From a checkpoint of a small model that answers yes/no questions on an image's attributes.
Model: encoder arch vit, encoder norm layernorm, encoder moe expert_choice, fusion encoder norm layernorm, fusion encoder num experts 32.
Training: adamw at rate 0.002, 7400 steps.
Data: trained on patchworks of several textures, 145000 training examples, 26.1 epochs.
Rows from block 5 of the fusion encoder of a small model that answers yes/no questions on an image's attributes, named by matrix and row number. Rows with one number within an expert belong to one neuron, the router's apart. Each number is 500 + 50 x the weight over its row's rms, rounded and kept within 0 to 999. All counts start at 0. Numbers have three digits each.
After each expert's rows are labels from the 100 texts, of 14848, where the router gives the expert most weight on average: "tokens" is the input token at the peak. Only what is clearly more common there than usual is listed. The data: patchworks of several textures. In brackets: how many of the 100.
# router: slot weights (fusion_encoder.blocks.5.mlp.router.weight, 32x256), inputs 208-255
# up: expert up (fusion_encoder.blocks.5.mlp.up, 32x64x256), inputs 208-255
# down: expert down (fusion_encoder.blocks.5.mlp.down, 32x256x64, transposed), outputs 208-255

# expert 19
router.19:507482507513458554539574546499426500536541540472598506492475554555463549438471446501535538471515597394568455512493444507529504520525482509450583
up.0:448485561511471502529580553355498450448418416512517532524507560477435503451474469412534514500485456463554492569478566314555514493573489598461529
down.0:525545414537394560589592540377572552515427503510479502472521592418461523514493497553542606478530510608380532574521547518545497480540483551531605
up.1:487510531565471473425418468432542593524462550481487516521514545466534531474570412436576395495430491576525561501463429468485614526549503466470555
down.1:437550437427464515469461603427500482423496542465408489513524451427575511556485559476516457570529498568451460436432492493498554523472489473515500
up.2:490434577481520506557474586416492487496428397515501504465474516578446498428449483462507562549433436492496492588554558393501451475553528570529502
down.2:513447456471496460543560554597508511511564522494557488447486520488551538554451468577448508472554462507461549668418510463508500560434583449506455
up.3:526492539562507533574527584368521528430376485442571581516459516530391529402493456467556542464463530451480466566490552370529470496529512618488513
down.3:498480449511413550489521453455544479517438497513437472494489530440466553452502420479550532481525509486513558519406567480598479509568572497524556
up.4:459563554510533554570462569500544530502468413522543536461563536567457462389474447460458479497528385508502428525474515519539590563455531590561463
down.4:639505519434534549470539534486444521470511499548473509491555462456572541544595518490533444459557447529484520569596472481499502499531354404632510
up.5:472497520542432488458441549523531548477530515478541480477451534577569569518571456520554467451446517519505467452541461562431519566526467432500579
down.5:456526540435463434449517506468437408457434466472417535457497449561496505478533519494550471540524545492568496413494494518501534496539432485484496
tokens: "yellow" (68); "teal" (26)

# expert 11
router.11:460461485496566468472569477557467494622499444537494533488459408513480513448473510481498473426554449431527563497516460551515529485453503500442498
up.30:563483547520418521546515475382520477389461486485519607467515578496422577441508431505585547504379545591520467531491565384503468513622551484500631
down.30:500537458498509518538498507450491479562518487477421529540549487422521500609511511559567585493443587539485470487654533418610511522552519543420557
up.31:488469506457495416475504457465498443476448488486563606525549513496448440449481483449652518513465568511536496518497533477546520477571580481413579
down.31:454500420581443522520506447481527512527443551422483507559560479451501489563514494544616542499503590517385448509569532403605543521543476561449507
up.32:550450535469431565604511474434514480460479457508555575443575478513489531520479485469533547542530523454477532540480508412526484457563515564502551
down.32:475540494479518566477518501366517470504513559487548521556590475459522517579494561625538598500475578497444503454482553424508473521580464515450480
up.33:516451570479423528570545530480523427398425519480539491453529540526484515425518468473525528499502548540491481559451546500517491511474517469437504
down.33:517551488498534504478544472432565544488562501428498476527500461438558490601559532550583501503452494469465502493519435417516493532599524549438531
up.34:443479557506452523510520491445464425462451476489494546514442579569443567450507491528636484445425561453530524572509573413569505456668432522477570
down.34:477469451488502537539477510456558499480491460475503413589540454457503434560522489592613562439504520528456511469615520437570490500564549500402505
up.35:519422481506501538542555490441470414482434497498543559489561527494475547468430465483573543542402525409545493544450486398585497441570584513381526
down.35:439505456555518523492438515397519499488501577459490498537455425475514439569507541489544538527486533457491452451534597406489477499599455467423491
tokens: "black" (52); "red" (27); "green" (10)

# expert 20
router.20:625512507400488546556504461525547480477526452547467514519539516483486570438512443545510621490542594570478474540471495532522540496477519462448497
up.0:422465423491558535438487490501490432613561468504552498474472449458497461495508611511440539543487489418503517488519481533508509469512572538498396
down.0:528477545489519496395452538509586554579457374497522559526457510472445522463492413488535468450484497603425557571520511410580432540523482512588532
up.1:589502551353478444514501426537542423516504419590420460517490438483509498492506548527472546520561530577516528582534553526484427401514526405537455
down.1:514536502483513476520599434521382468485587521479540507545472450453393552561392466487533567499457564425564439530481424572567503481392570533447492
up.2:475548499414504547419565503463511476565509465517505556546530533430479561508474528507547498583504419516460469514489518417549561486562539536465489
down.2:618469543527477478579550499518542472495447488454510518472541530507551538485491523446509523446457484506535510484478505588550511487469571502491524
up.3:452472584574555536565495564501539447483460488443600475551432564529450499445461485552500603499486589533514481481518516485528481468503458531452489
down.3:613460512411537486489555517488557483484406445490423513436577541564456482506564501485476460465459378532564482434558485531455446538456564537556589
up.4:498490520441542561466520511488495462512436518519442518434480489523466486475514548488443494573478453410521531491484575473507463492510521504522424
down.4:480480567514526471449494533550586505535422440495445545436460556471534495428592466436536408462459423587506427461533524532565528481523543521486504
up.5:398535431580380466519524457453408495447366572547452564473588477527473517485563506420567462450485467457519598466492555453516485519540495564520453
down.5:540430526545498449499529483445536532542394428491441496505497542537536451430445494373558506560382451571581512517561496520544505439524544564495548
tokens: "spotted" (57); "plain" (14); "veined" (13)

# expert 28
router.28:600473532504553545487545489511503554497501620492502476399556465573490458521531459523498459558454462493538447449404571479482473556483434580527474
up.30:549488549370411591576366548484499407439390415642456583493553522487451514494513462546550515513481502485442481516511540500503497458554478519479518
down.30:529457479469535585454503571478567468439496530404478438554643463525536437621467539564528553522485478487454480445458570555557522432437478564485512
up.31:480463502532403555542527540383506478482478465457517600560531530449460492516445552395568561424485508462487511550530519415567498456595556550493552
down.31:493440496485431486415405485565455520518541456599453544451496460450528476568536530516437590548506500529457452484447530532501508453514509506493459
up.32:459504469508510515538493496452451451500435494493463508588517471508445418471452546535518577479466556570428518566446474477600565402533489452426502
down.32:491494573528580442537615523539491501472563536432635478467576477481512519464488553502512398523449419381586452411581448457442488536532449518513524
up.33:575530467493554500470525428602468553509568476463458441469535482481509540602511490511429452584503422500521517426462464560467461571458448594584414
down.33:494502519542477500558526551473473449480443554529516535565483450538500526426526502477478434506536519478498526477500466513409577530488443422456504
up.34:491503540506471593524448459516531432551498429548505583478611503498432478467447510532475558552482507456492563509454518479525535547512466599512511
down.34:533455389477547563480492489535542476457498525467523434466645504526503458538516483560477580540541481468516491383470514529500484539468477540544541
up.35:502487514497414611567567452419439453479439467494552584513518501466409509477459472455580580464427587452532480571465516424552551465599541561497542
down.35:493444492436417554416483482539488428526556552561512534453589458501484513523546497622471577535535498518476479501396551524519500475520477466529489
tokens: "brown" (100)

# expert 27
router.27:512475504554570593533507499514412521486510577488506470386574524570438467452496418537514461555487551450571445426416546483505471582522463596514540
up.30:538438529453461497446447508415567510415422471483497530495520583498522491426524460504573505461435526527503538551557526445462520484538584416507579
down.30:497638502464462452392438451489545491480468372578400525545516514506589512476535522492468517515568524649400515463462475561528552513446479412575526
up.31:436398470469462547531375529501445505549475413567498527540511527467516508513514452541547541475488496503390524507574466543491533434489503495555530
down.31:477458423515477397542579495590495503550499528498541421498612439652528499473497566517466546579449401518550414416493538555468523505477467495515492
up.32:499500577440477478536531554444505442528429460464554556535519453447493494453445530471503581458474436471445505564511562455540504382538545490457503
down.32:553469389502507522516503543562512452512493534432427444549511442566452357519512566526547584474483506472476405435471585480510370503442474485489610
up.33:585434549411516531453466533514619543481448509523471492482454547502564530385561448497534441455505452441502502499586445532484483505453534451537497
down.33:432571463521483441430488466509489504555446415628431566558532446437490524476552515431498448465585480601477545539458451498498619555436505454561479
up.34:396484469621510529564484522509376482510523544470510476443553497520473448548475508568527475568448534472533437443450542467465486528549410561501583
down.34:502399467512548475464454509498469449508562596383561486509542391488472452520470572511455533566514417421574508432550479514511535428496475531454478
up.35:481547475539467562582534479567399443518543574435555497495499409475410421521488532525416565509614551472498497475474513528525442490467463574511477
down.35:478547445547470512501483459434548503516440440588475429541459559596442449445524465537558535402488556534501562558422578443526392512484598504541498
tokens: "white" (41); "yellow" (19); "orange" (19)

# expert 12
router.12:396583468573563474497487508520556471609482363581445448495579449568535481463494502527461492450493449498444470490504441495498608481462489488574516
up.0:481493568467535549553501571517517511470458454485570518453476578580451563398457437498473501595523450397536461496493437527532544502529475556459490
down.0:430525482470556504442423467441568551529512420524369527594442516445573423525579472528454566532535524548509560478545582458515551456508492508526429
up.1:569437468469492504482500477484547455486505474545453535414491428504533465504486545467557469489432518578580476499481554503505435491581566463487569
down.1:444542421486493506414552496498531528507523527490515495578537388457490491536523529540566435498511497483482502480498539417444572499536475516447456
up.2:479443605520454494543482570369514542456425516503492577447468605498479515395489417428616480458439553525539509512561459409501462509638508485479637
down.2:478474470442549621536468515502549557528455553485528464476532461504503509491497474523611489531430560410541488473516514448492490582515486459396509
up.3:539427560426508579524514521494502425462518470481491583462443513524438543462463487489521538486505540461461462541505563426519417422547512492488516
down.3:432514499493407493524458499418520480498443492465513496602542456451518523505511477518514575496429496500467471427448523460432561521576539538391524
up.4:517486514504517431451504485472511429476518527505480552543445456456535533461508554563536447445428481544596554482527538490456487474589565456506561
down.4:446555469475465580428513511468544432488448590508502568562513453498489514465570530589500445540486547531386529559452543439480536505497474474444483
up.5:524463493536538409417490410470499471494495474559522503478504444557518473417516486554524420475490510620559520501459511474459489518534529500470494
down.5:449512508466484518465513517472528479507496459475539558540621445458535516520561531573562455536535515466504496481465530436515575462539515481449464
tokens: "teal" (40); "yellow" (13); "brown" (11); "purple" (10)

# expert 1
router.1:468528444548486488520506450547474541530574542455514488558557473478452502649445479552470556442553593508442534485409416551514548529433438506403457
up.0:432548586510526530491438506528527543494407380590479493488532559523503538503499429494486503514472463479469529504492465498494595527462402477506514
down.0:467451466477442542494459471496528444427524529475489513433475380450463467518546563522540537446495569516465475491492516488365512486506492483505534
up.1:460545566513511480468446513501548586500437421572475455520537566541527536517513429488490471466506411502455514520515470516502572540464415469515495
down.1:486486520456442572505476512442528448446539554482496527446524433407500465507554545570557527466475553498468460515497537463401499508538450457504523
up.2:512505506517483435509499524473541526476402479540444506505520556541555480484538464476470473428474496648374544575495543496530611477487448459487471
down.2:509560553452502539504451530410577462466502487565485511434491538445525548504547563481544477463490480533448420542539547413474495507524446528565498
up.3:458517521534487421476421497528544521496475464590376491504484542536575485491629477537432422411541502619358570508551511531526586485437417380581430
down.3:490444488508437502572553543403492480435490538396491489504515481538500547547481506516587546493435559469520446479403505451431501518571555468435596
up.4:476543540508507489470424505517578542482434435593431481494496546535544533531596443531493454435532451576372543531542485529484558519428419420574428
down.4:514471479519459562548537551431521419390515543477510462494545479477475476577511542493586539431461557538496432484503528474426510503541516497461574
up.5:525460443538441516534519499508513462513539639459537517555513484442499524428482495480479526485544538508489502505520498552452473568471632508514486
down.5:423457450499529514551536514479488575536542496416580493487457560511547474461424455462588554487474527462633482494500442454541378522581460493429484
tokens: "plain" (100)

# expert 29
router.29:557472431441472511510534452546440570501538492532471544484565473511505512562473417493489481483561562496420550461461399531532595572488460474426462
up.0:420522522511539512428462506517565552553469342584443499497526552540506488481519451494506488511530436547450530494524483522475537503481484514521480
down.0:483534538480466484508513520527462430480521549470578498518517441598499424562511562536450518491518488445508476563468466587451508458479474487484511
up.1:523433527540466547528491513365515499445449555488507583386469540488458551446523469508680526516347520508523537524495543320523484482682498544489607
down.1:547509482464408547562549483471522516472446449524513551500465653482472529505480418509583516405436505472475563472476519484540526584610570551490589
up.2:529474561400513510532517573457461490491436440496474538524482509511508582453469481467475541565521399487548504550493585442520555478506513539419470
down.2:551592522536540529468522529436582542505439463586465519469465546454525541510518459503546452461477477591468499513606525428596515546538458456483486
up.3:509447548484440414547549538416492552412435457474517550518483580411464577511431514443608560509400481539535500541473514403573476506644502528489605
down.3:541499496502539493494532495472499597460427447480446550456491536458402578490541382510541470446528525546497513539472512463535478542498538575437463
up.4:582520551483490507482558427439493444432398465524456548462515504461484587505556479481647566491399471537535555555537609412507403507574505517587517
down.4:509518464512485557554600513418548550480479512433468551453436517406490546598516432455500547435466547462464516486505581458560526519530458517507549
up.5:504529462475510541535495530553559401508552481476499466467510495417472505534536573558460529444559557475417429485527475555486469497495480477563472
down.5:475467489488498447430513550522504501475455494571557577528553493684510501409464443505451408535517495492504490539510520509421460567426497489552376
tokens: "spotted" (67); "plain" (22); "veined" (10)

# expert 13
router.13:577525496436481529497589498444493518472494497529512512470544585582438473433490449482528545511500539501507412540452514493531581538496494482456542
up.0:528539445519539452505570500474514509453493507358566519549556440555468422562505536512514579503551484478529439584480557338548553463524580559426476
down.0:529524549545502466514506524407570484502447561445559482473546492487495537610490559539448622418500521434374400557529526394522487494497499560514568
up.1:510524508539494481553623517356527498485453488535537521492507513508443456427434559546538513483439500488562480552480466329511495488623441523544510
down.1:532479406591515502501557525526597501526374484507482440529540523545470570537506435409568560383485438537446466522465602429513525494484482526533511
up.2:496514550477437570504470517401481469493405507554506560463524526539463498429488554497585505528459514520499520493483571345514493430606519499519572
down.2:500497416503402433526583532524553498575424432565561512438552511503513533481523458499589518460467480483506503500505557498502512597563430524488497
up.3:474534495526478447423467432454569501524412463549420616500568464470496475436542505544494455525469575563488610504464587432459521491454542469461429
down.3:555527528485468500563522428525507526543517557460586412555464552456495441582488389521517559444480440448494508505441420521532406523559506475405504
up.4:453457480552463457480469400459519478371467443510561513512631416478484375409446529487418629471452602513475549601469536405490494498603548565489496
down.4:489501476543507465522530484476521522486482490472507434579506591440439442565530500409587547479424479514523404539540580473540478465536507510555457
up.5:472495520439519446434576472481516469514387489571539537434495542494527453344589466490460511512418520538547495550517491396520492538483545513497526
down.5:534535525531488501530490415397544479587447496424520538493603475382400457581486564495519629521481493452470523493501514507521474430506520575481495
tokens: "brown" (41); "purple" (31); "teal" (18)

# expert 25
router.25:390546581465522529494525441495528531386484448463482559465582638450502553469492447495502531569460526446520471474527511450536567580488512512475492
up.0:453501480491523477534561448484529433498485447487547543521509474473472478405425589420448600556540501521500499543478531490605573412529537523393491
down.0:523559496474456454489372495490513533447431491471530549497464533461489542500557368522573472456479526561509434518382533507499463541501452486422500
up.1:483562465548513492554528482544467423516512433470466517486528474437464465533441577511399553511578509458515501517456516509599490441455465519449390
down.1:541505528514558448448581418557435490515492525599498517540559482579492466540413565428444408581465463483508511431493426452507676484475592504475525
up.2:391450496461540556484514523438545484499465458448447517510522495500480481351561510462602505571470587478584478516525547453505492516592586484509566
down.2:542448569418419518570499517485535512352427493544553506479517586480464533483516463461553534499486498547546448511503597512613371477504438529472514
up.3:498507506526497501542560499448491452522483518492501575519464500470427426495432562419539553514505506476458463530411537429653526422561477525454531
down.3:521509502572489498461442570457440466454432538455528564412434553474444593468645441563537545427533510455509479537510577484536361420530537522484530
up.4:452517453519527479529530510493496424521461461467531551514457451519437424446464581438503560513558471524473477538469525461588534372520488531422514
down.4:552545483535469495532379484380475467513472488508463472568525612512478530453523418472613452493541540476499480474525634439450377582592511569528551
up.5:467531432530517427509608397479458454467504456470502558531535459403499471489455569409548570536473500530510459504436490437633554483527500488450494
down.5:502520542488427530469500478513514540495470397539437547447397574408506483420572434514577505436490507577471495586495586502519397501539562489574495
tokens: "white" (80)

# expert 24
router.24:428546543575499537573511509488495552527395467447579463521533572546400474504441431450490542461500499452465476550494461471530641517470478539424532
up.0:511531597504532458537489495501619566487434448502491508472565560536562567469585416504473394474493415500491489532545506455449512601473488458624497
down.0:484547499449451450367476518437560467477479451465434513540585482498582489476617550476553468402525488550459474503505568443512489536527439429547536
up.1:527493594464500446535532482449542554416411501592514457470557532574514569460504467472504464498470491452520465587479533449468528544538429427492496
down.1:422567433530516523390463377524539544559510442556368551479427490458538480423539459516475415544577540582491512437519542512463491537417508477582456
up.2:507493441445448475492438497502543506440471462548489497569569452567595449523482526569449510535494474620373613644417543512492556503467533449502396
down.2:540457556477479552480478542523545489434495581577528459465455481531446522453571436499514510452472492439520470524486522504402380547483454391561479
up.3:536471482494506512502465555542521429514565519424500530534534462437502490585566546567548461435502501473465532375514459494494426466471561495506515
down.3:497529536538527509568550557557567545544442424615528550399402529558470534380521420528451500536506495517497482519536517597514460550427502438561474
up.4:479543594455569552508440515475451498540389320555526463468468543515452519436429510517492534599469454462521468495484447482539567457497452578471539
down.4:530462555477529545458522497576521477455595554530530567457491380520463513461559512546477465517587577443475518463532496565403433492446424438463400
up.5:489502521492381459538516464376519565373482506544502520515624517492462589539492467373581471492400555506522492566385506379516533543616511474448563
down.5:419586467544530557538488432473511551542460430550418503459399608412424518444494425513478510421514556553492498482481494475480444502497605557565476
tokens: "white" (66); "yellow" (15)

# expert 15
router.15:455551437526534469515428463552459509666525397537529446542401417512522520451424523464435511527556516510549578493527465581521490478456516522495464
up.0:656444551423458475499567502461495634461477569479487548504532538519515529573496438407541497478458418561518454553478552459564555488522515493425493
down.0:594536488537469405495475507504468589497570481451466447476549586414544554523538429421470497430543451546524492438556442546499488537514458553543470
up.1:423522460477579514526456412540489454531518373553532473449482484397497500478431526477467532580516563492496552486525443522488518496477485569489512
down.1:487426514521488528525530537593433503381487531488582564534516537616453489479497454535415527478626479526486520483455560674460496538417520518456348
up.2:394527437537602562460448504533544432570527442469498459520551464530509423568523548579478497521541475492405509463503454533417464462469521518591474
down.2:475398545537485556533557497517446523465441519544561595483523547631428513450465414522464479571512541486514546544442522574442557504446529481435421
up.3:487510589493425549530519519498585538474477439465563546423606583509502617494557449519521486481449372465508452476497491475413499580552506529584555
down.3:587495539417485500527479467593483524464556484466523494431463535407506602570521465497426519430576479478510524511527487610514362524427533639535452
up.4:451512523512535551568515532469566469508476454493580461446483501606427457450415533495517596533436426427500438472486542479593555464500513588422529
down.4:532461511444497527490512539513517499512481537428455495435437497379493499547494547507469577496547456467483456466575583538611512484520486539471497
up.5:603468566527406467515552585468558586472502635453489538549518528484490525549562477445490429346480390551468456515487554502507485503524551490535506
down.5:599525535464516427516539577587528542463598465414524465460513540396581554535569443461415487426539442496554440435576458573500414527454474570530461
tokens: "woven" (24); "wood" (21); "crosshatched" (12); "scaly" (11)

# expert 2
router.2:447471441570479526497584506498434538551555542428608514510514501496461546460487432475522496419551604415540512493529412518479518529496524513441538
up.0:518507572504424462554524582381514509433436541471557563499433591529459510448497475434611562464415534465506470594534520411494535487612488523473572
down.0:526431476522495607509533493477588581541455400426477527470403502440439519538541480499530590460514605508445511548505542430522443519483542517480503
up.1:438550563540439515616567554380515530419447501468566555490532536555447479404475454435540580396450457518465417566490498400541524476572507520521572
down.1:525486441522458569489556448448515531544461473536477544556485568454439520517499417508541561548510576544426531533530541456596497519537480588480484
up.2:474548542525473459558492515357547518437371512463563572533536506515447434395465500433565545473455513584485463567451505408487533467545566558499580
down.2:555471452460537602517464457421526499511459450510441501456465560418462535526520457489534598464495513531420588539534584483577489512541580532495520
up.3:479477574473508522603557584311500517423420490538577608550498507583403517421511494449570511457467482525533483533513497363532461471552543520484539
down.3:525504492536459522512563483453516542506436436480515461505428509423416535479487452479528622522538577491407507536542522455605470524551542503471484
up.4:486517530580441545530502536330591529454431435532520587518565494544474504430509500441589483460446511518520459609411527376469510533546589588532586
down.4:501570466491473578470539438423568527553523464550498469448463531476391512459581526492472571427535587546495568565554553470564492506492493579526525
up.5:628446455471469549625534536523471397447551538470509482572547509545541481512533502554495591482442527458509509483479570468551450452535523542459505
down.5:497500557463512533513480494492607465556504445608460506430495545505440473444484482562443483465599517537443521510540546548485465481449480477502478
tokens: "yellow" (60); "teal" (35)

# expert 10
router.10:441515491541458532557515563450511472497417489432553502506595496522468455462496505491539579472417490470460430612502486450508582472569519497437566
up.0:527488499516482490400564482469513503527552476558495566420474491510515502488524488450485435556478483507532553574420540466474503554566582549509434
down.0:415513399536500605439467461473496461466548523548440508568480472512501523566525552534491487491464539475504536490529460425435518477565579445462500
up.1:461549516528520491488531456503487512525467466444580521546605522505472483529402500459537572538485450416542509484501424445544587476522443541431569
down.1:542529508458439532540520425437399449463462516518496468407498417592480449484507584548565470528470531498503546488429439398521601495555511416448552
up.2:532501463472496353532513539463494394537453557504466438586484423457509414469498611531489525461487429491516510509553559459566472402544516458493495
down.2:499542540517418516512518513449560427459460559451441491543578493551489440586548535524566557532502532526462445588449653421447471505510380391431455
up.3:455578532533549525536552480534482517511470499410617476554562501544438475480382494496433587498517442398524467495500448538524578504439459592472527
down.3:578533532477492559534400435436437397550500448570396472478400471537466510464488549481555515542471593610475460511457464398529546443498517455451512
up.4:430554527538536530549525492491460526516462502403609471582575474511465463499414509480477613506469478401514495481486466502540600482478480557472548
down.4:587508522478563511530462476462414410462551513592546462410508450522408479506516542482557499458418544552463403441476485386481556466547461510506552
up.5:441497519511446459468401571487548561493492511569481479519548527503550474564581457509558458478447504545444488546508483518390539526513512419509590
down.5:571577445490512367520497493528480526503534541531521474440513499546478533483480450426479537495535455524510523464468483536498520549489494488554527
tokens: "purple" (55); "teal" (24); "red" (16)

# expert 23
router.23:588526594501501476520529544563464537473525565513572459492558532512511556509459444497429446558533432488512454430467469530547579570456358538512437
up.0:469437471457479497477558497461557410440442513505442506555565478498480446470496573493543507532476510546481522521461552447570558392563442432438541
down.0:588456525427427464487615506556468526421578588521555498490571528521556518492520507534400399587475469459511514491516462483480516498495434454468336
up.1:494463450486451530508544529420493414448423496480470566513525476484466437434510569508569550536471567518509514533452586431587537434552518454463524
down.1:607432565490483500495602518488496520526558581502604408457577489558561473456484467564447435491527525460518536489525480510451534491487494491568463
up.2:435515440527443544515510462465512415540511557481502507529512383444438468494509562487520566451504553481473490517442523457554549488601529476458518
down.2:542510491441472551483466475428558506465509430470503456446561558421502524545599528598560571426500556499421462551563512459413413524542493608489516
up.3:453463448517429562526542520432466414476414475474480564548556494480431441465506563472567550489473584540494509559468604417589520393578515485466541
down.3:536466524437517514534524503571543500528478591512626418460602354604552447461499496570469371524535473436513474447531478557361495465517439432521447
up.4:410556522589468538568476493503544508526395412497565469559533578561454475426482458480496611444508497495393476617482492511479614488479441486453499
down.4:536507509480537537451469484410536486521520490551472551506407496580554522442650491550556430426525571570491507456502540443518344526557573577633540
up.5:423482468534453539520517450459517427525500534512481537501555412450422478476501565508559553537491584457524501503466550484507599511594473533484558
down.5:516479478440514545462509506499562531475502461470461483443518495393519538578549504527520607499531456565426471482511562423442418529570493576544510
tokens: "grey" (100)

# expert 22
router.22:593403544383556531572517533515563496457524432517502510510561532539479557434500437511530557456525591571448466505497468518486520533474509488437518
up.0:402494569531526615541442540387476496525394545502610456409504605602461469446530436540612542540389509450539447497519513422443502567571522533514664
down.0:505497536482436471450430543461528527453478415489404599558532521362629508508555527414517542554466441572477530521551563473480565509550463444497478
up.1:402556489507463474456526473466449526512439443568489570499553504484509438447457506437483533549419492475529544529555562482528614513579500549469533
down.1:502481458502515479463514475498513509489482436525432571581455629485571530482501497348490531425496392569476512511509510541548461517547473614543565
up.2:561440564432567554543463592490518570438431483582512473415568587572522559493457442525555517516442450520465460449532505490474523576496480527537539
down.2:496515537565486482523502558509479454488515557423485525502547425556530419482604557552479405437511494530447444568456499546372559495497488442565501
up.3:458531447515531504409491439556521449573575516520423497473462445445517502490551566529396445512517416447455525456507487531500502460460520526528394
down.3:441497502489459513414395543401465566518434442581426608472547487464467550480505442497549471478475525543449531547543551384502581567516474434501458
up.4:409440449476548520383471526532511492600561478520449452432492454513529505473555474523424415543510475444483465405521461533429566584497469513526484
down.4:505557481457486472407456471438576554487463408609407611476556512518520520468550432543517418485564539599454534540494536422459491540527503498629486
up.5:463485522564489597579506559434440470440385489473611494472509549589442473489488440506618560468359516466550398499461530395503534476581413542473630
down.5:495492477479493435494480499493564465488459434452350561530542551404492548531510388363571525485391460567391459557507566479565473500561501507501553
tokens: "green" (49); "pink" (24)